python train.py --arch="wide_resnet" --dataset="rendered solids tumbling over patterned floors" --crop_scale_min=1 --translate=0.06 --stem="single" --widths=[96, 144, 208] --residual_init="none" --momentum=0.95 --max_steps=40000 --batch_size=128 --final_lr_fraction=0.1 --weight_decay=0.04 --adamw_weight_decay_other_params=0.01
Rows from block 2 of a small image classifier, named by matrix and row number. Rows with one number belong to one channel. Each number is 128 + 32 x the weight over its row's rms, rounded and kept within 0 to 255. All counts start at 0.
After each channel's rows are labels from the 100 images, of 14976, where the channel reaches its highest value: "responds to" is what is common among them. Only what is clearly more common there than usual is listed. The data: rendered solids tumbling over patterned floors. In brackets: how many of the 100.
# convs0: first 3x3 conv (model.blocks.2.convs.0.weight, 96x96x3x3, each kernel summed), inputs 0-95
# convs1: second 3x3 conv (model.blocks.2.convs.1.weight, 96x96x3x3, transposed, each kernel summed), outputs 0-95

convs0.24 [140 142  26  99 106 128 158 171 123  74 116 117 121  46  60 168  89 112  97 151 165 112 216 143 128  98 202 106 101 156  80 123 108 171 154 134 109 157 137  89 152  96 141 156 134 110 111 116 123 103 116  97 153 102 135 188 115 123 156 111 139 157 129 133  92 147 129 127 108  91 170 140 139 123 149 124 128 141 121 201 168  82 167  91 149 159 117  98 121 155 130  97  95 112 176 117]
convs1.24 [ 79 123 105 156 156  75  97  78 130  63 118 175 187  79 122 125 149 156 131 146 147 146  45 137  96 116 135  63  93 108 115 128 110 120 136  78  96 128 113 142 141 148 122 114 143 189 163 100  99 213 122 153  98 141 163 153 154 128 114 104  79 126 114  90 117 115 121  67 113 105  50 170 108 150 153 117  62 105 149 156 153 125 102 115 105 148 121 119 115 191 173 106 113 122 146 123]
responds to: white object (46)

convs0.56 [ 64  86 154 186  20  90 122  50 130 133 133 128 119 156  87 130 128  98 147 104  94 111 142 147 144 171  49 125  94 139 121  90  87 118 202 123 128  95 136 202 140 154 122  96  64 145 171 101 104 122 106 121 155  81  85  78  70 127 126  97 118 133 129  93 123 126 113 120 137 182 124 112 113 153  91 142  84 120  88 138 112 122 104 114 113 134 139 112 127 117 107 163 104 120 122 158]
convs1.56 [138 132 123  94 166  72 155 182 171 109 134 117 140 108  63  98 135  65 106 147 123 135 139  75  94 127 182  77  25 133 107 139  99 139 110 138 128 117  75 102 129  77 127 112 118  93 122 125 101 123  93 137  94 129  58 152 230 149  94  97 142 115 142 126 110 118  77 138  74 117 163 182 137  97 159 114 139 136 110 164 118 140 148 117 152 137 135  96 143 162 156 115  76  97 104 127]
responds to: jack (25)

convs0.66 [106 143  88  68 143  81  88 132  92 151  80 113 139  67 106  94 105 116 101  88 121 145  75  93  82 120 111 106 135 132 105 132 113 195 146 133 115 166 151 100 120 108 137 102 126  65 134 103 157 175 126 110 137  47  79 102 136 143 207 155 118 179 139 100 108 123  78 157 100  90 107 131 133 113 120 161  90  95  88 134 124  86 155  81 145 117 168  65  96 120 124 152 120  91  89  81]
convs1.66 [170 107 127  97 103  94 124 158  68 173  67 175 143 112 119 174  76  68 174 136 101 101 130 143 166 161 139 108  95 112 133 141  97  78 121  95 128 127 126 138 145 127 138 145 146 123 139 102 120 147 136 126 138  81 119 102 120 119  76 130  79 131 115  84  70  93  69 153 115 129 130 144 116 117  87 127 141  89 125 110 168 103  73 163 105 126 106  89 180 143  78 169 119 112  32  44]
responds to: capsule (27)

convs0.82 [ 96  79  89  94  88 111 162  75 144 101 105 167 160 142  27 125 152 107 128 138 125 158 159 100 125 161 139 157 119  59 125 131 170 165 133 141 162 126  55  83 115 150 105 142 128 157 141 133 120 164 108 140 142  78 153 138  72 135 137 100 205 130  73 137 121  96 114  96  94 155 132 145 161 156  96 121 167 141 154 139 111 103 177 135 133 114  44 151 111 116 144  93  60 137  99 142]
convs1.82 [140  98  90  97 138 126 112 129 101 141 141 102 204 136  71 143 105 106 140 115 148  66 130  86 130 121 103 162 129  80 122  92  89 146 144 131 137 158 143 180 121 146 136  92 173  66 137 158 112 110 111 111  85 133 124 133 234 140 118 141  84 130 158 139 158 100 146  95 181  63 141  92 107 140 185  92  78 106 155 130 152 151 112  77 101 161 112  91 169 175 108 149  81  75 122 109]
responds to: teal object (43)

convs0.35 [ 88  88  83 169 148 130 103 113 113 122 158 119  96 137 128 117 213  75 115 123 167 161 170 124 104 135 117 119 102 133 127  54  87 128 113 130 151 123 191 198 151 109  41 118 153 143 122 127 108  93 116 109 133  78 151 118 121  94 107  93 107  69 164 115 132 137 122 108 127 114 137  48 150 194 100  87 116  62 137 129 147 119 152  89  95 141 126 120 127 106  90  95 107  85  87 170]
convs1.35 [ 88 108 177  95  98 144 123 145 113 119 109 107 115 147 135 105 108 143 178 134 119  41  82 129 149 102 130 103 161 128 141 128 137  95 129  76 108 118  46  56  49 155 140 136 179 187 138 118 104 182 143 110 146 117 164 100 100 115 128 123 140 102 117 103 105 118  43 150 143 169 109 141  95  82  95 139 133 156 106  99 130 143 189 141  79 100 145 146  95 147 195 112 138 117 179 132]
responds to: red object (39)

convs0.15 [153 144 143  85 209  82 156 142 127 141  99 158 100 149 176 109 187 103 164  96 142 165 135 172  54  99  83  89 168 122  83 137 115 132 134 136 110 132 147 144 140 135 132 104 112 111 129 128  89 176 141 160 143  78 108 110 143 187 160 144 142 115  98 109 108 159  77  74 139 119 114 133 157 123  75 157  77 137  89 111 104 140  82 145 146  65  64  73  88  93 177 128 118 131  98  90]
convs1.15 [105 140 104 170  53 203 108  88 157 140 114  70 139  81 130  81 169 124 142 155  35 154 114 131 135  98 149 142 127  73 101 142  99 157 140 121 112  66 136 142 101 135 127 123 173  66 120 122 122 101 158 140  97 182  99 109 142 138 144 127  81 181 153 137 195 126 149 117 144 143 197 113  71 169 117 122 160 100 114 178 141 146 130 132 119  80 149 126 144 108  64 148 136 117 148 131]
responds to: light from the left (61)

convs0.26 [120  92 156 151 164 108 100 136 152 173 119 131 125 196 179  76 137 144 126 125 133 150 103 138 132  97 204 193 165 152 120  96 141 155 149 129 155 163  94 101 149 125 104 145 134 130 115 142 182  94  72 124 115 151 138 127 123  68 105 167 101 165 111 152 145  90 116  92 128 199 110 147 126 136 131 168  89 114  69  96 184  94  82 187 108 125  89 129 121  60 178 123  73 128  78 138]
convs1.26 [141 112 119 122 120 111 160 118 154  79 123 112 102  85  96 122 175  93 138 158 115 168 177 124  77  96  69 135 110 103 153 139 122 116 161 112  98 165 117  42 169 142 152 128 138 124 135 167 112  86 120 140  59 105 156 145 158 161 156 102 135 121  86 178 125 162 132 149 109 127 189  93 158  98 140 107 159 143 141 167  28 131 156 121 126  87 132  12 117 130 127 156 105 128 146 143]
responds to: black object (59); its colour: black (38)

convs0.17 [144 141 169 170 133 102 117 174 105 164 206 191  99 164 104 121 105 185 152 129 164  99 138 147  43  95 135  99 172 128  62 112 124 136 104 134  84 115 101 100 134 133 102 139 170 128 123 135 131  65 125 129 137  49  77 122 109 130  80 104 106 128 148  83  85 100 194 158 114 124 152 144 131 123 155 121 119 137  81  89 161 118 155 116 103 119 113  88 186 180 119 100 127 128  87  90]
convs1.17 [143 116 114 120 146 125 121  72 153 145  79  95 189 116 132 105 140 100 149  97  99  78  88  66 163 158 103 151 193 153 180 121 128 110 144 179 172 114 169 177 207 135 112 107 139 136 109 140 148 172 107 131 125 137  93 139 100 154 139 115 135 209 172  88 117 163  86 147 115 129 165  64 120 132 108 108  80 130 124 111 154  55 105 125 128 134 165 114 136 124 124 170 117 107  60  79]
responds to: light from behind the scene (52)

convs0.34 [121 137 140 123  97 108 112 133  92 167 130  71 143 167 116 141  68  89 142 153 139 143 153 119 107  85 182 185 156 121 151 143 135 136 120 129  84 146 185 127 118 119 148  91  96  96 161 187  95 156 138 130  91 147  80 183 100 155 117  82 144  95  95 144 120 110  99 102 124 164 143 136  85 108 145  74 203 125 161 106 142 176 118 126 164 180 117  91  80 164 158 124  94 130 191  42]
convs1.34 [127 130 170 181  98 170 175  81 118  96 145 120 138 128 107 209 111 146 104 124  93  85 118 129 135 132 110 146  36 130 114  64 105 156 120 107 151 116  88 102 108  66 121 119  84  96 100 113 141 138 104 101 158  79  61 141  80 113 150 102 101 116 125 121  89 120 103 119 114 115 154  95 178 137 177 103  99 121 124 143 164 118 106  92 166  31  82 147 143 138  71 134 119 117 126  87]
responds to: black object (42)

convs0.0 [105 133 119 103 122 142 125 121  77 127 118  97  85  89 136 118 128 103  95 140 164 101 145 114  15 144  86 211 131 154 144 106 142 142 125 128 133  92 176 179 145 161 103 178 108 165  89 139 126  91 140 116 146 205 151 188  91 141  78 127 107  73 145 190 119  40 176 120 109  96 130 138 159 117 110 144 102 103 153 161  89 121 120  82 144 129 150 146 124 128 126 105 131  80 120 125]
convs1.0 [ 86 159 146 148  91 129 107 113 117 154  72 110 105 130 152 138  93 115 185 135 156 111 111 159  49  97 142  90 135 135 109  68 126  95 145 162 123 119 141 219 106 111 119 107 142 114 140 160 141 162 140 149 121  98 141 102 134  67  55 115 121 148 118  92 146  95  97  97 119 171 127 149 150 106  58 154 206 133 139 136  95 102 166 184  57 131  80 193 121 144 129 126 121  94 110 135]
responds to: jack (34); torus (25)

convs0.13 [117 149 103  95 137 181 141 111  76 104 141  59 150 116 178 134 125 110 190 103 115 161 114 242  92 134 106 137 140 107 136 109 116 115  93 126 128 119  51 152  91 124 219 164 175 112 111 124 172  94 151 162 125 117 102  97 146  67 131 132 143 136  70 183 168 117 128 104  77 156 106  86 136 117  84 142 138 140 128  94  90  83 127 109 146 150 104 117 142 148 135 104 133 156 138  94]
convs1.13 [116 121  64 124 114  67 130 147  95 112 108 134 117 154 113 128 133 115  81 139 161 108 128  63 125 131 167 158 167 175 142 136 164  78  93 119  62 136  27  70 123  85 114  58 124 108  87 177  94  79  94 155 110 103 119 136  63 135 123 136 137  99 187 123 140 129 114 124 122 173  98 165 161 170 152 113 147 116 110 168 100 135 127 175  94 126 132 167 116 117  92 150 126  70 119 115]
responds to: black object (47); purple object (46); twisted bar (27)

convs0.51 [117  98 135 161  91 155 119  12 153 137 104 136 155 147 130 115 128 144  60 150  98 113 139  96  89 175  83 130  72 126 156 118 145 132  88 142 123 101 131 151 130 129  96 104  65 147 146 132 118 174 120 131 123  97 108 104 140  97 115 140 103 133  10  84 135  88 160 131 113 124 179  79 133 139 134 144 159  73 131 142  99 149  97  81 149 121 101 168  93 166  84  90 105 170 131 145]
convs1.51 [156 135 140  67 145 118 101 112 181 119  98 153 158 148  98 147 136 123 109 104 165 165 194  63 156 113 127 123 208 145  80 181 142 107  99 102 138 135 127 164 124 122 131  88 126 113  88 122 120 105 110 107 140 114 211 143 228 175 153  90 131 111 117 177 117 138  69 176 105 118  92  97 128 133 170 128 151 113  84  99 100  93  77 102 155 160  93 114 115  89  86 135 124 110 136 108]
responds to: spring (31); cube frame (26)

convs0.92 [161 132 157 129  79 127  84 148 135 142  63 143  89 151  79 105 122 134 122 107  89 140 151  91 111 123 127 109 157 138  88 151 108 205 128 126 124 172 163 175 114 116 101 100 121  91 106 136 101 143  90 165 144 124 182 134 120 183 128 146 116 129  98  84  81 124 135  95  70  40 119 103 123 169 151 122  74  73  79 114  84  64 146 160 126 149 151 106 121  59 125  94 130 194 136 129]
convs1.92 [ 72 139 180  97 147 102 139 108 153 104 110 104 190 124 155 163  84 104 168 142 129 126 124 166 103 135 133 110 175 112 124 102  68 108 119 141 103 127 113 159  94 155 129 166 186 126 147  36 113 126 139 125  81 163  95 136 116  76 124 111 163 113 171  94 138  71 100 106 125 192 117 168 142 150  93  89 157 187 172 127 159 158 171 109  67 101 151 161 150 122  75 158 104  83 112 106]
responds to: white object (45); jack (25)

convs0.20 [ 81 111 185 146 165  61 160 129 115 176 120 162 128 114 174  98 166 182 126  84 141 124 146 122  84 127 156 147 133 178 120  82  78 170 129 120  98 146 126 150 147  89 136  86  74  93 123 148  95 116 126 128 174 106  97  87 102 158 126 172  97 132 139  63 149 195 101 113  65  80  91 117 149 103  84 131 136 109  71 185 178 164 126 162 147 146 143 118 102 109 186 118 117 127 128 139]
convs1.20 [103 170 111 112 119  91 143 123 145  82  57 141 129 151 104 116  94 139 117 107  99  96 126 112  28  70 124  99 118  74  96 148 101 115 135 125 109 129 104 111 145 139 104 117 112 138 197 135 134 118 110 127 161 134 174 119 161 139 128  72  95  69  88 121  98  92 135  72 112 161  95 119  98 102 138 158 134 171 141  89  59 149 158 108 166 126 108  26  77 110 104 103 127 131 161  93]
responds to: black object (57); its colour: black (34)

convs0.77 [102 111  73  41 117 107 155 130 157 188 126 129 108 130 127 109  98 126 149 144 135 162 152 109  49  77 178 167 143 120 110  84  86 177 102 120 128  99 116 114 131 130 144 137  56 107  91 137 114 117 112 115 101 108  87 177 151  99  90  97 111 117 120 123 170 119 131 119 166 110 124 129 107 114 126 160  82  92  99  28 140 109 160 140 134 104 168 101 144  74 143 158 148  83 113  49]
convs1.77 [126 135 118 159 119 135 116 132 152  43 135 104 160 154 126 139 124  96  86 124 104 100  96 138 120 121  69 157 113 132 165 152 146 100 110 166 138 112 155 101 175 117 134 130 137 148  93 126 117  88 110 118  72 129 106  99 121 125 117 116 135  62 124  92  41 139 112 121  87 199 127  75  97  57 138  96 159 146 125 201  82 142 146 131 125 150 140  20 157 135 114  83 113 115  77  96]
responds to: black object (57); its colour: black (29)

convs0.80 [123 111 133 111 114 116  91 140 157 120 176 158 133 116  80 137 189 169 166 150 119 132 142 145 111 110 137  97 119 153  39  92 117 102 132 127 144  67 147 114 124 150 120 145  89  77 120 102 181 129  91  69 136 113  57 145 164 135 149 161  84 107 136 140 153  63  95 120 120 167 140 132 116 138  38 136 121 167 112  90 127  49 145 129 104 128 107 173  83  93  96 119  56 160 126 109]
convs1.80 [107  92  89 137 192 143 145 120 124 149 118 138 186 118  64  88 125 123 105 111 144 177 145  31 142 148 105 148 144  93 151 141 148 157 145  92 119 152 130  72 100  86 116  99 129 140 132 181 119  93 183 118  96 142  77 135 132 108 135 121 138 152 138 114  63 140  98 117 100 123 140 125 162 112 149 114  68  81 131 154  87 128 120 145 134 176 120  72  91 150 146 194 114 110  25 108]
responds to: black object (45)

convs0.65 [142 172 122 144 168  84  78 136  78  87 102 168 161 136 144 135  65 104 215 136 110 142 123 130  84 107 104 108 146  80 101 107 159 155 127 146 127 125 169 138 102 152 122 117 123 128 100 165 129 137 208 129 115 100 109  96 174 126 167 111 130 135  56  61 160 137 112 142  70 190 173 102 105 153 167 105 133 150 133 175 129  98  98 164 126 147 102  74 160  64 130 144 118 110 119  87]
convs1.65 [138  66 105 122 140 155 138 136 124 109 114 139 136 168 131 160 142 114  86 100 134 164 151 179 162 130 142 140 148 116 100  54 165 127 137 118 134  95 125 139 151 185 136 127 153 114 141 103  59 133  76 154  89 163  91 171 143 106  81  85  91 175  99 216 149 150 165 165 131 106 115 168 121 141  82 130 107  53 112 118 182 116  93 141 156  83  96 188 114 147  67 120 118 130 154 180]
responds to: black object (48); its colour: black (25)

convs0.28 [116 124 194 126 150 199  89 123 122 144 175 144 119 181 113 102  72  81 111 105 139 124 122 127  98 112 224 129 137  95 150 123 139 157 101 143 122  96  62 164 135  94  93  76  80 146 121 135  86 133 133 125 121  77 139  66 123 190 122 166 107 140 174 128 106 115 106 119 100 143 146 106 150 129 116  80 103 144 156 158 121 104 110 159 127 108  80  52 155  76 140 164 118 116  89  70]
convs1.28 [132 112  59  17 108  66 138 129 155  94 119 163 130 124 110 100 128 147  87  96  99 148 131 113 128  97  62 152 128 125 114 131 104 114 106 143 136 123  68  80  63 147 121 129 148 162 131 111 164 130 113  96 165 121 134 151 131  73 134 149 138  85  99 109 120 134 141 147 167 164 124  60 154 104 120 135 144 177  93  83  41 149 179  95 159 126 121  48 106 113 146 107 149 123 129 135]
responds to: white object (46)

convs0.75 [138 111 197  90 113 114  85  77 101  99 147  99 135 120 146  85 127  74 179 124 139  95 171 164 101 150  84  89 107 160 131 154 126  49 105 135 151 132 107 179 129 137  87 169  55 141 151 108 189 150 141  86 117  57 124  81 156 138 103 130 148 141 108 105  92 108  44 144 112 181 133 146 137 114 131 136 137 151  79  98  96 124 107  98 154 143  90 111 160  96 127 135  70 121  93 122]
convs1.75 [120  72 129 126 116 149 130  96 131 147 164 157 111 174 107 108 138 154 117 117 190 150  96 111 138  81 192 110  67  71 126 102 184 176 115 163 106 178 110 110 162 143 107  94 131 134 135  76  75 174 119 176 141 159 139 135 155 117 120 115 166 124 139 119 133 155 176  87 147 145  85 161 145 130 127  48 148 103 145 120  39 182 111  96 131 160  84 116 105 105 168 100  71 132 148 103]
responds to: light from behind the camera (53)

convs0.62 [112 143 161 102 131 127  88 179 143 161 129  71 114 127 106  98 112 159  96 132 114  99  92  83 104 115 125  47 166 140 129 165  50 147 155 118  44 151 128 113 151  90 128 140 177  96  97 131 144 102 112 125 126 132  74  93 130 136 136 114 128 107 145  95 100  75 101 150 140 220 163 158 101 107 109  88 147  74 158 137  51 102 106 128 127 104 174 157 107 101  96 107 111  91 121  86]
convs1.62 [139 140  87 108 125  99 168  89 190  99  86 154 118 116 101 206 174 155 106 138 157 169  90 225 151 153  97 127  92 101 117 146  82 103  55 147 116 138 107 139 103  45 153 168 105 124 184 112 123 139 148  67 162 104 165 138 103  96 107 139 109 101 114 132  87 163 108 136 136 110  93 107 153 119 106 132  58 122 121 105 114 109  82 138 134 141 148 115 126 147 179 102 154 104 169 140]
responds to: light from behind the scene (65); white object (46)

convs0.88 [198 138  79 143 164 119 138 130 123  93 113 125  96 144 105 133  71 116 138 158 209 176 116 116 101 153 108 131 175 171 207 130 151 173  98 138  47 133 150 170 125 120  91 144  88 192  85 176 121 139 142  99 138  65  96 129  93 108 106 101 107 109 140 133  96  82  59 178 116 118 125 156 165 149 144  75 121 148 133 136  89 120  96 116 148 121  89 127 140 131 165 158 150 109 115 164]
convs1.88 [ 95 126 166  67  30  94 129 122 154 148  76 144 117  97 138 119 123 135 133  93  95  72 129  98 115 138 120 103 163 108 110  77 106 128 122 183 108 111  36 160 127 149  63 106 123 171 148 100  85 115  93 138 122 165 126 122 129  89  88 116 157  67 140  91 151 133  61 126 109 147  78 116  90 151 121 141  64 113 129 114 183  99 105 108 117  70 170 126 135 107 100 128 124  98 149 130]
responds to: light from behind the scene (58)

convs0.23 [114 111 101 127 143 110 161 150 107 105 125 104 130 115 150 172 128 128 184 124 120 144 145  94 154 128 104 179 133 133 182 146 136 110 111 126 128 102  90  89 132 128 252  76 127 131 124 137 135  86 141 112 120 136  74  81 155 153 110 109 139  82 169 148 136 115  85 103 139 132  77 150  61  80  95 129 169 150  96  86 153 164 108 189 131 112  98  64 113 204  98 114  86 123 187 132]
convs1.23 [127 155  92  89 135 141  54 134 150 111 193 114  96 100  99 125 116 132  72 148 171 145 118 101 110 141 117 111 113 133  87 170 140 160  72 108 125 223 137 175 109 110  85 135 122 163 108 135 138  79  76  87 125 116 118  95 170 109 185 131 109 143  74 143 112 145  42 116  98  96 140 114 116  86 175 149 109 113  78 163 163  76 118 123 139 168 137 203 132 131 130 114 134 130 146 158]
responds to: white object (41); cube (25)

convs0.22 [138  87 164  91  93 148 105 134 112 157 126 122 160 191 118 117 173 130  95 122 110 165 166 124 139 161 111 112 122 138  67 123  16 164 138 138 102  26  85 139 146 122 102 148 157  92 130 165 105  81 125 135 122  65 122 150 142 154 115 149  59 137 106 104 165 119 112  84 103  97 105 107  94  97 127 167 116 125 138 130 122 141 111 125 145  90  78  99 103  87  95  91  63 110  89 136]
convs1.22 [117 113 154 121 144 129 132  66 192 186 118 101  70  54 182 144 132 155 183 145 102 113  55  96 166 152 116 163 155 111 145 132 109 104 110  74 139 171 148 118 134 100 130 116 130 112 174  86 152 116 149 107 181 145 100 114  76 113 133  84 119 105 151 108 123 106 135 139 158 143  92 139 132 138 122 133 168  88 180 208 148 120  99 137 122  85 151 122 145 145 152 190 171 205 130 103]
responds to: count: four (52)

convs0.64 [154 140 139 129 140 124  99 104 115 111 152 124 123 117  93  82 115 145 147  72 140 108 132 110 114 130 141 104 138 155 173 207 106 145 152 170 135 137 113 104 166 139 118 166 123 119 120 117 164  78 128 103  84 130  88 163 172  94 183  89 138 136 188 135  90  75  60 142 134 125 145 150  32 115 148 105 147 113  87 136 122 167  62 179 160  96  77  60  92 126 160 114 113  99  74  93]
convs1.64 [125 118 131 142 101 134 137 111 134 143 152 152 101 147 153 129 161 142 121 110  77  89 162 177 152 127 161 118 145 125 126  89 157 145 102  92 179 141 124 117 158 122 156 162 173 118 101 112 102 181 144 212 190 223 134 134 116 145 157 171  90 175 142  77  73 148 123 194 162 140 165 149 138 161 139 124 137 142 161 157 182  96  78 138 150 148 176 171 164 139 125  95 163 168 180 160]
responds to: light from behind the scene (95)

convs0.18 [114  91 113  76 143 130 153 198  98 114 122 121 146  36  62  91 127 150 156 135 138 112  84 135 125  85 147 146 112 142 142 130 124 131 145 130 169 124 144 167 116 157 138 153  69 168 114 106  95  30 114 117  99 127 145 168  95 154 134 132 122 128 255  68 147 134  95 109 129 158 119 110 134 114 104 121  66 178 115 139  77 115 138 143 138 133 167 120 146 118 148 102 107 119 136 158]
convs1.18 [125 119 140 133 159 121 152  48 140 140 170  48  75 167 111 161 105 155 149 137  92  86 157 128 105 141 120 109 185 102 125 118 122 126 120 113 143 124 140  98 148 178 142 113 129  76 123 117 138 126 143 178 149 151 129 131  51 121 115 120  43 134  76 176 121 103 133 104 117 137  46  74 113 120  88 117  55 137 138 150 209 151 108 113 141  92 119 133 153 178 115 135  97 143 175 120]
responds to: light from behind the scene (53); white object (39); sphere (29)

convs0.69 [127 164 173 127 106  91 125 134  26 183 129  99 116 157 150  86  61  82 139 125  85 120 122 127 130 117 139 151 168 106 119 128  72 107 113 125 103  97 164 154 179 114 125  97  63 170 120 159 138 110 153 188  99 137 157 167 109 102 129 134  86 116  70 140  98 165 111  97  78  43 141 139 120  84 120 142 104 105  79 170  84 133 157 138 165 162 152  99 133 141 121 119  80 148 113 115]
convs1.69 [149 127 128 135 123 192 119 124 180  48 113  80 141 112  94 103 184 147 138 131 166 128 113 168 103 116 120 100  83 188 133 117  96  79 126 147 116 116 108 160 145 178 134 155 105 119 172 111  75  83 112 129 143 110 171 119 112 133 118 102 109 176 103 148 103 114 140 179 128  83 162 105 116 214 133 116 141 189 225 138 180 117 143 100 147 134 129 135 152 129  96 147 123 106 200  97]
responds to: light from behind the camera (72)

convs0.4 [110 172 115 109 180  93 140 135 128  95 109 132 127 133  81 126 113  98 153 163 138 130 160  74  75 147 161 142 156 160 139 122 129 166 110 134 139 130  85 123 109 124  94 154 143 107 138 135 103 125 175  67 156  92  81 136 148  70 103 139 118 140 132  67  99  95 128 178  84 123 109 140 112  94 104 139 100 121  68 160 174  76 113 178 155  92 125  85 107  13 144 201  91 114 133 160]
convs1.4 [148  67  88 114  49 112  63 111 147 129 145 132  77 134 194 119 103 116 140 133 101 200 101 155 127 157 174 135  96  69  80 107 120 110 119  78 129 152 141 166 115 123 116 125 130 158 134 132  89 122 172 143 150 138 130  71 117 144 133 131 139 130 154 149 157 122 165 117 153 179 130 172 134 140 117 111 187 115 158 129  94 239 139 152  87 152  94  95 132 143 168  84 142 147  67 123]
responds to: light from the left (72)

convs0.94 [121 103 102 102 118 160 120 137 142  91 167 157 122 128 102 166  33 136  32  78  94 144 123 110 143  80 120 130 135 117 201 135 195 150 184 118 132 120 201  88 146 159 124  92 156 145 124  86 129 115 120  74 110 111 148  63  94 132  99 118 115 110 161 171  98 123 123 106 128 160  89 126  59 158  86 160 149 138 116 107 115 170 142 130 131 114  96 137 140 123  84 130 152 121 191 121]
convs1.94 [ 85 133 130 100 134  98  99 110  85 157 159  57 154 150 134 115 101  93 134  95 171 105 117 111 135 150 184 101 132 159 116 122  78 101 100 112 144 142  68 163 101 144 110 109 150 103  83 153 138 133 108 132 122 100 141  87 116 133 126 131 107 106 108  74 204  79 152 128 130 199 123 166 128  83 113 100 114 145 123 129 183 108 112 179 135 166 109 208 107 125  91 141  34  80  75 110]
responds to: light from behind the camera (51); teal object (40); chain link (25)

convs0.59 [108 114  46 179 138  37 141 122 113 114 161 104 111  95  93 134  45 114 116  72 100 109 125 136 162 115  91 160 101 121 134  99  96 127 125 119 142 105 173 110 117 141 125 112 142 146 136 119 117 144 105  78 138 141 124  69  94 109  97 106 144  89 116 136 141 110 141 155  91 189 110 124 149 140 135  86 130  94  55 214 179 165 119  68 120  92 145 185 135 122 140 155 142  66 130 118]
convs1.59 [164  86 116 123  87  48 124 169 100 149 113 140  78 148 149 136  26  67 110 153 111 141 139  65  44  74 151 121 138 125 102 159 103 158 110 175 180 123 103  96 133  64 116  86 114 119  91 150 152  87 125  94 127 127 151  66 154 122 114 134 166 126 121 117 142 122 112 113 160 152  67 103  82 140 132 107 122 136  47 141 106 121  93 115 111 107 152 133 134 107 146 129 123 129 122  93]
responds to: green object (48)

convs0.73 [ 93  78 209  93  95 143  52 119  78 131 137 135 139 124 137 128  80 125 114 108 110  81 171 133  64 130  90  88 129 126  61 137  89  93 106 130 117  76  56 102  73 140 147  96 167 169 122 111  73 123 175 113 120  99  90  77 104 126 127 125 107 154  91 127 101 111 134 136  92 136 168  99 139 158 146 116  77 150 141 135  64  96 101 169 142 111 102 148  82 110 130 130 102 153 139  94]
convs1.73 [119 100  87  36  84 127  49 143 131  76 111 141 152 183 136 133  95 118 175 111 154  87  71 125 117 121 116 165  95 141 187 123 154 135 143 144 126  73  49 148  62  96 121 120 184 119 116 124 153 149 103  96 186 146 144 112 126 128 103 148 140 105 167  38 192 122 125 129 130 127 127 148  84 150 110 128 135  99 122 112 159 162 162 117 145 147 155 147 133 155 118 108 131  86 129  87]
responds to: white object (41); pink object (39)

convs0.16 [118 102 103  93  93 133 239  86 130  78  68  86  99 137 108 139 115 141  78 147 159 137 126 137 179 143 102 134 121  88 187  95 121 124 157 131 125 170 142  92 168 120 154  76 140 122 121 129  80 110  64 106 144 155 121 102 110  54  87  82 146 123 195 108 152 150 128 155 155 119 142  59  60 124 121 147 130 127 154  96 117 113 168  80 139 128  81 129 118 132 106 146 138 144 122  94]
convs1.16 [133 173 163  60 147 126  28 166 163 121 162 148 168 125 116 131 101 126 132 129 122 109  71 129 128 133 107 156 122 119 134 106 130 173 126  97 169 151  97 218  71  47 100 128 145 115 114  79  78 103  98  93 124 154  68 123 147 122 119 101 129  99 120 138 113  92  95  98  74 107 132 122  88 161  59 145 127 110 115 120 110 155 117 146  99  79 110 161 120 139 173 108 102  97 174 120]
responds to: white object (40)

convs0.95 [ 95 141 128 157 120  90 124  87  99 148 100 139 112 124 114 154 127 127 137 184 129 119 129  67 127 127 198 140  69 114 134 134 167 124  98 121 126 167 155  85 154  91 171  81 118 144 130 158 145 130 125 141 154 114 140  71 110  86 124 135 112 115 124 108 113 153 147 146 216 120 183 210 141 149 108  96 187 141 177 150 156 136 184 193 139 107 132  59 155 181 191 110 136 162 172 142]
convs1.95 [125  96 117 125 157 107 104 147 161  66 138 113 173  97 117 140 112  83 116  90 152 149 129 149 122 163 144 108 166 136  86 107   8 109 111  98 129  95 167 188  96 137 112 136 119 162 122 192 129 191  94 166  89 145  91 123 189 109 129  97 126 125 165 135  86 117 118 139  92  56 131 138 115 101 129 104  87 105  95 101 187 102 101  74  96 124 113 174 154 134 133 171  87 146 138 132]
responds to: white object (46); its colour: white (28)